A small image diffusion model, trained from scratch.
Model: 29M parameters, 32-pixel images.
Rows from block 6 of a small image diffusion model, named by matrix and row number. Rows with one number belong to one neuron. Each number is 500 + 25 x the weight over its row's rms, rounded and kept within 0 to 999. All counts start at 0. Numbers have three digits each. After the name is the row's rms in percent of the matrix's.
After each neuron's rows are labels from the 100 images, of 14976 (inputs lightly noised), where the neuron reaches its highest value: "top examples" is what is common among them. Only what is clearly more common there than usual is listed. The data: dead-leaves pictures: piles of overlapping shapes. In brackets: how many of the 100.
# fc1: MLP up (model.blocks.6.mlp.fc1.weight, 1536x384), inputs 128-255
# fc2: MLP down (model.blocks.6.mlp.fc2.weight, 384x1536, transposed), outputs 128-255

fc1.417 105:466500484489502481541504503472515485538510467521523504498516488490473531500564487489514503526523487514505503509504512483518499475525528498520520556471496483511521489505493480478507504482522480473486494491497465485513494491438476493474508612494481473482467501481526524497473506462484476505472478556493503487490496506499518472503587540454515487496477477480470493487541551523486522486515
fc2.417 128:516514480531465497498474494575485477463458478539508508488507481504517540478491500443483490501489495501476536455503505520484485448515481508480482482495515495481473503531513509501482533500497495529480510489536487528490463500497526491519525481507487482467572530488480515497483484490489517492516487554490543495544503506495524517500486502478487475451489553473503482507461465498479542498519
top examples: dark (93); textured (78)

fc1.40 090:503527502516488520512521477478487504507468521499492503545481489491491478541522537450478471487519475510549499483433494539540496528505491509475552474466517518462523512485476511528490479518491488478500487543461494485509468530505468474461509484466493488507507542545567476509522503509524508526549477494470468477517495479469509532484507525478476514509490488518492499443506557520539472465464
fc2.40 087:528467504456492481501514531506448532549474508533492519485491506508507546498529511467475502488530486502488530491459509446473495520492513519485531483495489468483478499512440507482487512494549476536453493487470516488532555479493475493463541538467496480470506514486446514538507506456505530509506505490543468501486509498477504528466522494460519503496488526518491501468476477465476459522484
top examples: earthy (48)

fc1.166 106:511491472482513509484478527511474471500463518525487482527509528503505494501496497495570502535524487520449494446539501518484513457503516503496492469499466487491535523488505530472495497520475501488500509496468512524496489492537498494518512513472507513504469485544552520501542491493492464511487509499487511502508488505479500419522477519495502511493506519488523576479508510527471473466473
fc2.166 101:518493483456496541513505532519482508506505553521532495494521480441545481490465492515493480442509502480464520503517490498496507478480500482523540464558476493515529511487502480519489501492488546498475517513500500509483508506520504506482490494502484524553494487424506464474521457509507470490527485543498532473499500491558516507519480522546474486539534517518479410474484477522509497479480
top examples: mixed sizes (61); warm (40)

fc1.414 097:521531514483507473475494519506487512517478484470556524432494515496491545550466491492476399467506528463488460451535476519507514483464512489496500561497486514513508476499472510514529467502476530477495484527510483477487499515514522470466503517514514478516512479527475504478526496505531480524523532473505496505538519498482497496522493503471519502536467494503490537554502448533497450528519
fc2.414 093:505484509509489471495500509540526524480508502489502517506522520467485548468439479492515572514523454499472553472535488500474520504541527522510501555525493540497458487482503508455470505469539523466505535475499505508570498515485528477498455503503478510485501513462497488519508496496494489503505526511503480508518507506486502511507495519517509535508497492486497491517529519482515473504511
top examples: large pieces (73)

fc1.466 091:511485485503465464488485508478530508477471498538476480479538525471520515542523525471500503460502510491501502485513520527510523459499501492500471462504489520473477480495507492529506505470486510517530515483442504508489534511468480504496521458497496483481450509514487517536458491489470496493505557545476516545472501476537490474482476501496498528507549516481502556488504461471482507509509
fc2.466 104:489536482486491525480515547485467501533509490515515512481505517457514483500535480459521530487508504487497549517519528498484505512498509478496494432484518512448506512527471472470491498546487492458490485481491520501490488522466500488455545479526470488479505466481524502485422516492491559493527550490495492485508510485488513468515488485476481497497503474482515482520503506520499528523484
top examples: dark (32)

fc1.162 105:503515516539472518531486483488500460472471520522484523476548513558493514476495531524523523544504498491466515523504537513485500493501514492466463491493493480444499477429498513504535504533438496484467489512503484464542506498502501506477487502514486459547489492497504469521487515511507502483523477479528515491518505518486467497475474516542479511480501506514508493526490524514481491553444
fc2.162 100:493463457486493508485530547494491477490542547512465533447505522551526486527473480531494510485489510507499513501486505494526490491504501468491499441540485522448552495539477512474527490492539503539468470506496473476467508495480495527455459485517490499473517445486516474495419488500482465492499475518472464482497496523522482484519487488504434464475488514521524474515516468475496490469462
top examples: earthy (33)

fc1.749 106:491535493475480462466518505485485514535522499513487520475517488489499532518499489485519487501527475490486520493461506470534486538491515514486514513496481507481507502491499450530493541510489508521527489454530466474527495569490484467475526517521494475563579496498490459470561483492522518490524544497500521492476459480569492457484532524481506494496496483507485515500517478491483533526492
fc2.749 101:483462489529484522472491526462496481481497502519507549494515500455501459447520495495501482515511509529515455549457465552479484524510493476520494526511528506449487469475478447487497497481498460516476481532520520491525493505497470523518513518501494497459553488492502553504526495508511511509492560512511513507504488478479480454500492528463471526551466507500506482496507490493506510499522
top examples: warm (67)

fc1.499 105:488527467514518513497532467464502468521526534498481509525520506485495536479517454459478498505507515499478505520541507479455505523500506483543485487485491526493547499487532497487517501497514523497490504491508479491489498475514491507488494490470472494502469475449507524525517499493499539463497538502534488496467489469507502513480482546495499455480514453521507489539485466477456536489474
fc2.499 094:502518520462490506519491521483540474500459496489514514453468517494476474511498499514480504516511513502518518528542456536527482484485527506518485459483526492437465509551493545444453500499522527510564472508483481517492509497522508501512520501518497498524493507511508531485514496493508567491509506514518504509510500463496528477477496507505487516494494476546489489531510507511560528528527
top examples: shaded (97); grey (80)

fc1.236 137:510560494500504514482473485503477540502496474539478505479518477456516507569499506493464510459478513516511472494495510460483500542494519499449496542500516476557477474515471526508497511491514525453485454462473516534499482510490498499465487501479495434500493478478520475506508508494481571487492479563517478481527493472518498475494484495478494482477503540481473517518496466479487464491478
fc2.236 130:482499493534511518479482481515529547528513481478501508504473485510469491470481476491519449485509488465479497496508452538524481566474513519528495509481508504613507477494495474470499485472471448470492521494467537532501511524488519515543484514513493463522525532495443513488504541474493445508462513543505529498526487516496512525460505503509509504458524515492492469502463515505480476491452
top examples: mixed sizes (65); dark (44)

fc1.176 083:547514486529509481434456468541517475456499552484523502512509490492484506540473530505426463505454505502509496556522497495499523507491503491495523491488523510493502474551521482506479510501515483533479520504481493493523475496509481559432460483477560495486526468502523511473468505488513497500479486511481519528524473498492531480511505456536549478472492511491505525474500501532486426453503
fc2.176 092:546458513517447488476486510514514484494499501499507486512462493506498491485498525489481519506447512507505461510527501510501502485440498583488535490488475491497471448471476486498436513526505503513512513466485504507476491480473458522506576543516536458509518504513489481512503501483480503516473479497521530452510478479502478493506522462528519482572493477533533483538489499518506473524503
top examples: pastel (39)

fc1.617 094:527534512454502492505505492498487507471483502528480513509446497464515498536471532449521491441486523517502454521522488467528492500502479486508516480505488524497537510516486526503475520462489481487496492504535523583501517513501480522495511475491513481469500516526520476489464526520484494452495509515527550499510474478516529488489479506517540465498429535505515513494468517512512516512524
fc2.617 101:451443512521531518477492482503516521498544515495469486538463540494510509478459520484517505536473500489509497535485516535510447487502487495473485475507515512526533476481501496495469502492480499494498504522531490470504478505499497510493495503509480509470486506464513523483479553456456508520478515513501537510480459504514467449526504436511549533486455461523532506491470478512497511508517
top examples: small pieces (63); vivid (47)

fc1.355 105:499505448479498536495522504509502511555470479491496523513506501508499514506494475495541511509480485509472500496490515489545484490522485494506504480504514502507524502494508514521508503531474512513489498520431490548491486496448465460511520505504487483505579484565561438484513511469503510500504490487504544489468502500535470471522472495485510502469471492501506509543512519526549485518488
fc2.355 105:493485479465516502473529479501498507504499502501524527497531540483532473461490483530519478489505500491499494515510486507517496472488519504503537556525493495475515518475514479474461461478478490471487462489490505499529493493471481513539502494507507485481525486522486560511519551474471452530519493505500560492486497437503502440483515500496485487516471488485503479488492479506468481441535
top examples: mixed sizes (60); cool (47)

fc1.615 116:537481505493517455486521525493502513493479471496499471558510527519473497476500524518452499506507507498518468489463492548537499477523533459498500501466524448510498479480499528482510500508438516524539512500442565539461516466491498444514518523480473485559501500504557491505450490515509500501473518487489512519490518484530501491546489489439517505501541525456518500506523503546477495497512
fc2.615 123:515492498434513482512462497481533521539412474443490492557515485513499490467495500475513504503525502496489504512498506511514509533485491499484463519470515507542498530500514528485518488494539488488509513483491504461492493550508490478581495478497496513479454499484549516490467494482492532518497543491508479506488499484483499522480486467487483516493472465466507489503493506523435479537475
top examples: cool (38)

fc1.181 096:490529475502482512463545488473540487511514495520498472541543488482522506531473508512480473545506511500478536470474489484517501497475485525462501535514488521501487509514502462461534519476520494489499530492477498513490508526493501469484542493512486525556451535478475521498514480450497495485489492527515471481493474514528485467499517511485489479502520540537486524481476466530494538462453
fc2.181 093:480469492523483544505524504504464500523524459511511502482506486479495479473479524527474547486478494518506513519483504498496504478479499515454498498516491509461490459503455485509517528493521490510516498509524534488515492512511508484503481524449500490504522482475514502526497493537489499496468493487506489535488510532488483484489490496498455529472489527509459476520504518491486537508497
top examples: textured (67); warm (42)

fc1.391 114:528479510520492521525473513503505546532518482485509515534494533509488461480490518518488546518502492500539490496477513535531510496500525507508508516471492471524491510516484495508529474498489532497497438477460509533506488490444473468517490492495481463501500518548498466491490502513535522482495513495474489523538520484480489545475493489500488485474500500484442498461499499506526484495502
fc2.391 108:491493521446522514463554461502514504566475498486513481488540474519489494496517496495482433522527489461486500514497474532526496483474490519503491489481490535527559508517521509547477484489509495495493505502476542522531512512498474490529509493534480496516462501496546511539538505465488484497513526494524516498528507482508529522489480464503491527492505508509506468490491544513459515474523
top examples: mixed sizes (61)

fc1.392 123:484532472469505496533533498494463518504516447501531455492491517470484520488487501483489447513520510485520496512473495489439507457533518513488513494525471500492527498511485527409538543497488541458505507488482523485483502514424503535415486519463505496527483474543473528472524481538501496485488519489499554504524494457508516491533478491523458476520504496504502437512507475476459537513490
fc2.392 098:504521479498505501512513499486495483481498547540521482513524491454506481488497548472517513480502476460513528533456511527580473446486503512489525492445483512457504505443488495564499512481492521484507486494501521541519462505461505534487522519545507481506524547480559464485513532523494510488490542491479526508471491460486465479484506480520459503504482519497510573486501518516525590528511
top examples: vivid (100)

fc1.402 096:494487483514511514534492498523455529504456514498514513590508453488460508478518487465476498496484517485524516469537502472458479492477510514502531500468519509541538492478486509434494520498472527461507496516459443484507500499499485470482474483475497459519516499518502461524529523514491528485488513518513499486494480476525531491500456552542455488504491521534468466544506522490520470498496
fc2.402 085:529524453552469507475499565516510540523448530505492526506490472481567475501494511486476517483467472515492529461515529496519518518506476503505490459503491486482480469527526534481501536538489481509521453541453502499469505504497507496455527519525529446499491483481492537478509496472484531507499525515475511489502493465520555503467498518504507550509502503545497507475470505506493491506494
top examples: pastel (34)

fc1.239 098:503474515486495530515516529532532517476476515461481488494497506494524456474468528509571505491501473512473461537510532510493533491497494498496459467499504499522496467486501492494511498502444510457510506536439508532496471485514503483517523505501514511500496511556518501462533496480499441491523528530491516548520475460533508461513468480516504507530499483519438559491484542509474449500484
fc2.239 090:495554478507484488504497547518488503494527496519523507552498520459468544496444512535540525490489486482523499507521475512480520537520515489480490479517503493521513523508486473505530492497557514451530507475480490469485516502513509439479468518479464491489512486474475495520575511473479459495517509506515470522466514454470482525533522539526535495508528518489495452523538474467527501520486
top examples: dark (55)

fc1.584 083:524507492503451513503511503513485515525487508544488489525459499501507510478490559499507496476501519545519471501474552532461485489487492521515502497478490507493470479506507487520512502452497477470543558491486464493486488508530526495505555524494546487530495511505493493496490497502485494555520529469487512549450571467471484477517526532477499489531493465474502487519430515500476496489502
fc2.584 091:518440520531478500536499514507505497494494538530524483515520485517446508522470513490537482510505488547453543517452454497527491504520505487497506509498504493492500452490528501489434509422482531564482506497483478488493496489507486531500512504546456516523496507473506483490523450502517503492487500514497549521538407481504479482511505484487498507528499575519493510500532499479502509502546
top examples: large pieces (96)

fc1.753 090:484453542516512460483510527513497518471496532502456528459498534519449502527496491563524513493500536502536518498549487495493505474525528495498490565495513500462507501489490487435492529536497489499482503513469451502510527494516497488522491557457533536483508487509525536498488516539534500492560521505533479550502529491440471469493495500514469464482526513522532513475508481492480563502547
fc2.753 076:525564518491489467486535484498473484524528481522479501548554479521515509472505541530509509446500510466531512502535514536526471493474474437453462572512519444445503481470480513572472467496495479501493466491461527481507474482500528478502513519479508507513528446486510496517509498492525512518506511507501492506466498525482525477471491497521468465532520518473507480507508519515519524473532
top examples: vivid (59)

fc1.263 104:511516504478498523512461492496475471496482504547493492529499544495535441507423478513433495485483511515552503516497499496481509544491503528498480508533499536517532506459495507440522524487558484464491531532495542521505508489499469525510504529470482498489508532458524536477524504480501540532534458464513470522538496528517477478484529500506491490466567535501510557481461480531505470469488
fc2.263 089:501471516474528517488521526524505519478489507470527520499469500502556513480499474522441547493493491513515455495491489536531500512519499495481493539473501501527484510513493514545493466494467513494533470482506439476518492526500511482481524496510503489517460471507500496485480481483551526477517478523517456502467498513486492487584508490486505478514468493482461426463450510497513491462477
top examples: cool (35); pastel (34)

fc1.500 074:477538526484503513498514512504505486477504489505518517473532490505465497480499486531565491516519520507471459495501496499450487494561501522488477513488473491479479538529498510527475524497539510550524510493521507510516456510532517497476516510494508527528488515492469483475518477491519503457499521512481468512489518466519504514493504506495479513518525553507492484529499530464487511468522
fc2.500 083:526502530504500516510486516524515501490504487519447512478446502450497498528472526475562505521498494521483503506511549496528476497536535489458503479510484492510476475473496518487509512527467510450469493544517521495507499501523495500432518499507528485469526527523499479508478496476456523584497506481497517489512526511505513503532509498490517529510487405507491519502499492506515507500512
top examples: large pieces (77)

fc1.737 096:518527465501476531471560473510489493540470480492507474497496510457471534472504524507520512497537497468447528536486470492518545531508465502505481508492480508509489487538499486512512497462516500469488513532489478508481487525463505472486501510471500473470526520489509465478470494499529504497481509481538521512491455475524487501508527513496518504466510486494507464475478517508514548508483
fc2.737 088:496439496479511483482486507520488516499533491461526454456541524461481474514515499489494495518518507502468494523491495582473520532466511462507481529496488488471464515500513514478476485488458508488527511475483511511504502464472468495490556478516488531505528498503541518546470525499505509523510493535513556498473476457497501457499511527528512490527497488523521518500501463522458504464500
top examples: dark (57)

fc1.143 105:504527498458513486504486496485506493479482509489481499522505503505472499479506503432491485472493497512481500487474512486499492526484516541495486535515528504594520459449474478504459507501497545491471495451469505490525513492482519512506505519532479483518538431482466469498533507500493493488520483508490449479475511515498492485455521512468479486481455498512467519531480495468478487553494
fc2.143 113:494498527535489520484480519447509519495488522510482524480527503479500488476494470493525510547488518513524520501482555539480500550503491481525504549488492507518437500520498485478504498508468564514492506576503462484511510544449525497512480528492535479544533515540482502495476511525503519506523514480512475506475499504496514486490484497438476502538497503505491485512473512559526514508505
top examples: warm (77)

fc1.120 116:496505457480494469515501489499527505507536430478484484477501542494545512509473497513493513489504492519521481443493506512566489499518548496516522512493508499551486496506509539525509504519505511504495489472496500563483496496459497502528538524499513512502540533482514512491506491505526504492501544510531446476487505507521507550489502503464516507493529503516480495505506515509532529530509
fc2.120 109:485533475543561497555474499515502473506469474503501489491490472484474527510474490505511479484503512497488477448494441526474519469495501501524503472508512502530537512524491485512512461521534494492496518513539506473556487543478503533499525499482505487486517490486502521482504480487525498499503499474487469495518523559486470521493513487524483484501465480487512468475498492514440520533489
top examples: grey (61)

fc1.641 076:499504483551463521466474508495545496502491511512487454491505501502500497513507506494481483524486467507541549503497467507545537542527495492518492565479480436480510520484530494505531435468543480516467484528481478506544522494513458476469499510502463525500470553475470511457515469472473485467517490499513484475495494510530499488517481449500560519497519485506475501489505425496458510520512
fc2.641 090:481505511472522525481477510462551522513474515477493509459444501484502481491478485479500506481500486500487498508506490469446496500495508528460563541513485534489504520496530519503528563500534503525501527461490502481470502467504518466493492460440473492514493512516462461505514479523530517477475511538485491540523506514503522484474516508477501479490480506511548504480505569523509486507545
top examples: grey (46)

fc1.38 083:523496549468527494505491492503477489501498512471481527537481503471502522482511508541514535485552501498507489494489471521498476508495482529499495583511521506484474530493519533505469515491494499486458511488468484499491495500471521513472512516491504503472497512541550478531538482509508552460508488477456503474510509512485515493552461516465513491490508500534504542517487458507509476499497
fc2.38 091:511527519517471485479466534502531474436510493533484536526457499506527501497461493519523458495573463501458499465487497479488460510479510476512484538515549517496509553496539495508477478474508495489519509516449516502479490498492541506486529490496533501513499506482474477469529489516500537468444473533486491489479492483469518489506472541476521497466473486550466484526504523542502474471476
top examples: shaded (95); vivid (60); warm (32)

fc1.328 091:505496535519492474513492500489477488473498470505461527483468475552470514486515494453493536544507522454494509516502519460494491501458464550539502542502469578481484488477457505495510524519452469503521466529497562516485512538481438481488530495504482522500533530493521494534501496471475497467526445506514482557506493485477535507503482509485487508516488495521448512504487502518482508486556
fc2.328 090:516427511523510511553518462484513532545529514526520516520493515483498519524494488447449475468502550543471504455532541448534538563494509496531512487517526473493524504482549489535493505526544503504553485509500471542485485487537521449471488496454488480517505484514529484529490534515514439522519489489509482513495529516500530489559476509473503481501528503518474556544533562470505493510526
top examples: grey (38)

fc1.108 104:508531469478489523469538521501486499509501506463487504505490513507563490468546501522579466543517496500496483500530511497494500553506521499468478508475493522525515491521503512518524526486505551465493481503482496499499504502483511525487521504507489524496485520540531483495489486520471496500527561580519481480520490500506503515484502499536502477506516486510509546453472510499499476516460
fc2.108 094:478500475528519479501482572479472527487492453519510516530504492489500437462513499509513535468499497478519440484557473500522529526482492510491534532533492519550477505498489522542514529538513490479486475536468513530473539538491479482475470489465497530503497503444477464486519493471464523491516517472508502510474504487517495490570503529538472526516494518506511486481537517476520497498476
top examples: warm (39)

fc1.696 086:520491548519506475482505517523485497493477471509462493465524498538489467503471539476492511531482482493470497510509473524476537577509535528527499535509531469519471510577489504496493528488518508497494473478534471529485493497495511550490526481522482550465497516493483502521499501490479517537487489479496481499517521539511540470503528485500515511520509470499467486481475451520475435467528
fc2.696 093:505513506484494476525447518529490514505483495490501489483509489535520509510462467499514486491534524526480477463509506487538523523484494474482545511493525569499511536465484507522492524542497498505496493505528497477509509490505496556500502485488517532482524457501514521496491509464515534510485517507461478521523513528500490456498481489491493509483505459511475548515517534500509475490532
top examples: warm (62)

fc1.611 082:495481498495497509511553470511502490506480495478527493505506475520434527486514519456517549525497497524455458503505530515500515610502500501490490519515486496500493528471526522494483487516527478502486486461476564486503556525458497515497488497474516483471507487493515504496511497481530541502490519497471471440493467510502528478478489472525506495498539538499521536500540555495486458527448
fc2.611 077:485488476514480459503504548500521505484482544472546535504476465498514480524482463496505479491462491516486494471514529492479559531477508515495514501457484473490449481440455494510502488515500469514478482506456519517536488553476489515464522536509539502521504459490502538471495471464497544509501477507546498523499469569502517480505483496517503563460510495499488470507475504479530498499510
top examples: textured (74); warm (55)

fc1.306 113:503516504536490467527466475488530476458504520488533493518494531487480507479484488455527486470495533499518534515511508534524503474494527518509492514518527517523486462478504506523472467495501461509525465519499520471487496492528516595512465513498470517490558487509448547491460485529519504478519522485512486515503473504477496505540494524518519499494519492516507564500506500497480493511520
fc2.306 097:505468497465503495453512548462499464485533509505513490517534515520480509504544525485514511510501490508509494527500529520521486518490506512522502484475501480496494476528531536425539500479499536503527487494480512551520521526473510536502481486560454504506470484488537476516454495485504516495526527475467513494459511515508502487518484489497510486527515485466503501540493491519493479456515
top examples: dark (66)

fc1.550 089:499514520500520490522499497508526532508492470512465498506480534545568538480535494523450423518496489481526495445490521532512519523479522485514521513528536509550525466504465511513495537516538453493495494535540507455507476509452496496482481514496524450527502514556508483474496502477506510517464512555498391474506480496489520466479487496522499512457510524478490468473494491473530480525487
fc2.550 078:474465518473460515508490484508513517476482540534529529530530560553472516490509511488467546546504496483522500506523530501507449532456515508431428524477507507516523467502481479555463502498496492514489472459546518522508496507493514490484556501492497487521512526470506512530539518503528474510440509441492432533494486547514479481529517463505512530517503513475515499493513472515501501504509
top examples: pastel (43); vivid (33)

fc1.33 095:484479484521493471436521547490470486501523468539501508537512518457480469511483497478518495514505506476478483546516517487534467522509472500485492539482474516533474506523521539528522522522537511470504498485500509523498463494481474460513514483540486530525559554498497480512517502501517496470504525539528509524508495501509471475522505520493482512481501524482476540454501474534499469469507
fc2.33 085:524500469488505556478506518483484521530508484514519463534502498440491522564502503436449506477487482481516526465487503523479498490503508492484561499528493508501465477494492517453499471534474485510522497460511468487516466492529516486545540540451517506491528520454532514492469505494505496507521489488464543504490511490497521499509500521492518521509472544485488505552479507491528459529510
top examples: mixed sizes (63); pastel (35)

fc1.370 086:509483498489513510528518479508453490476473507516515500494481523483461545537463532454484457510480500516520524517506462489510493550513516479500466515482532518531434524456535491505509488486474512483518496503488495519508507462480522510500452501454482489471484509497513517509474519502475508505490475486473506517508500473549499517495471485485508496489489493538485483523523464496506463552483
fc2.370 071:524485514448493531498484483515470482447519516507509490521527557505504502512501499446518551495551483544458526479532489532499462474493499474512526494503497508480468504523535487485492452488542528498486504513436478489495509487470516485462502497509525504500508511494558475491505524473506469529514490492518482518498557449507488524486484475499529529488488448518494501533514489513530486539492
top examples: cool (42)

fc1.109 098:481477515500581514506493506460498512518510494493500495515488503538514447477519540466513522535492506525538509517503495519528502521501526512479523502490498532498506500484428486515536545522479507521489506513511510498500504502512484474488511517574483533494510496506527502568483503531424504490505472501563494540513494482499496511449490503476547496448482475515529494506506495507510506507527
fc2.109 103:510465517504491500476489492484580493519471529476495471511498504504514481488442507464464501492520524478490449505492533447500524559523511519542499474515520494494529510489502489540501492490538499523511522493465509560513495513527508446478523520499488493496496477524511476488492497490536449495535450505493493490499494490531516490501521474493521531478478478480449517459509549497503556509513
top examples: grey (59)

fc1.44 110:519501500515484481525546469511459482477477531498498532514527514510516493523483493492494482529528504483485500548545521513528507497516507493487514517514474526510533506504519499536538489479525497442478507510490533603478489468471486524536513463509525518514487509492492540540496497525492536496528517584494501552511514488512518520492557477485527480493472491488515525465485477487533510508503
fc2.44 102:529532497481502477505504511544517495487537490484486503528525530513496490538531469439510474512508509471514520464555479499496527479490494517499552499503499484513457501476505512498511494495492488518479483499486497440491505520461497493506493511473484474509548505409507491482478483548496541486535507444506552522545490511488517512526526505495530510515517511489504439507463539492447512498440
top examples: mixed sizes (63); pastel (37)

fc1.594 105:492538510499504494488535477509467517506543488480502486510526505488495547498476490479500522521478497499423532524520516515511524552476480528494489521504523479538504505475501471514506492507506510490520548490507480459480509536506518489523517480517459448517529501474504476493551511497513496479507493544476520543530508495490537436496485551478468514480513539524501545550500430490490522478513
fc2.594 101:497449504513500521478551514514479568505497500514529502463527491491507496530499474466491471494517498471512467543517504497484495543494526440517510527525509469505458524514444506484510485507507509532502515504509527509494481521525511493546493510494499485488514478475522522520514515538535497484540515487518518509492483508468472479472485559492456527526492498506490455539487531528479501501512
top examples: warm (78)

fc1.208 099:463487496532512507468521534469470513506540508530472481494490484482558463510480488484538513513473491507513491542554499470515478534530502489460539511507472506465525514518487487511475481478518494545507531491481471517507504491517482454550466486493521496503529557488544468489475518523533523486520485547498543464514532512508444484493514545496458497497511511492524444501496564522450408486534
fc2.208 096:520504508504525525493485499458456471526511471461453531479521498541490480511542514451521431543479517499500528517518486502465511527504503499533528468492498518485479549470497516497503488520523486498484514493500489490460496536528512465511508521519507517560533521514494504474518523496486511514516546489482504476522508514518482493486487493502485506479483500497495552530450477503550503499497
top examples: textured (83); large pieces (78); vivid (77)

fc1.79 093:483522527527552480468491540478502512494479514540499502514533527504502548521461486478440528494502516504464497490555524483509521494515481523469559495496520477469466492469500533452503484501522517494525507550515531525450533496491493515529500496544516440463545492505531508487474506482504557487494444523505471537510506492479543558470486503512527498500511455483515546462501466504495506500533
fc2.79 083:539509479501522517522517527482529518503530467485471495516515511518430479519479471489474473501510506458472509497508491528530453497516506524523517516487498496491515479522512519520480504479515527511505492513523468471484436460493489508519494471463494514500472524463495526471484472530523519508520453506534449502469485441475514541486535499485517450521521485508464472466513507530514511507517
top examples: small pieces (65); vivid (60); grey (38)

fc1.418 094:463504429523509532550493471508511537517503460476524483479541478504532464496508496525473487542499470465499479502508479506538470480553499542524505497482548528505470494518537501553455485534522533484518493465464502507507527534495501519493505481555504479501543509517498483453502455523495470512476442486473502487496461477550545523532524514523435493451514447545548493488499507520515542529471
fc2.418 100:502468474465454493561484501484538525452514453521523448420520470507453510520531482525477488539515487480512492518530488538479510508493503458491504500533490455501532520519539489475471536468501504480463503508464522513457554500502501489524492478522519512516467491463508498545479500496491470496474459528518500507485494477507503493501515527546465484519494481452452504462490488490508529509486
top examples: cool (44)

fc1.254 122:525506528514497457514463519511522520501466523496480497480494546506447475491487479461558460466497527518505520451542521560531501462494486511501485454506500529550465497499475511492475507490503500531516486477442524505483517467494494539504508475525490498506485491517488508500455511491528463455500524558496481485505482501494471464512500531493506487487495493508502560503544447512515454510525
fc2.254 117:514464442484495539514497547503527515496503539526515489494536532513492499491515517465514533459496495527526506442503482514499528540502506463507509457521482492476492495514535544473494505484470581488500518493498448502507493485454503495453510512489524527510487487468497538485500516499488522479520499493496515503487524470517510486555486519493488504507480484479503503515481483496526479491490
top examples: textured (66); cool (35); warm (33)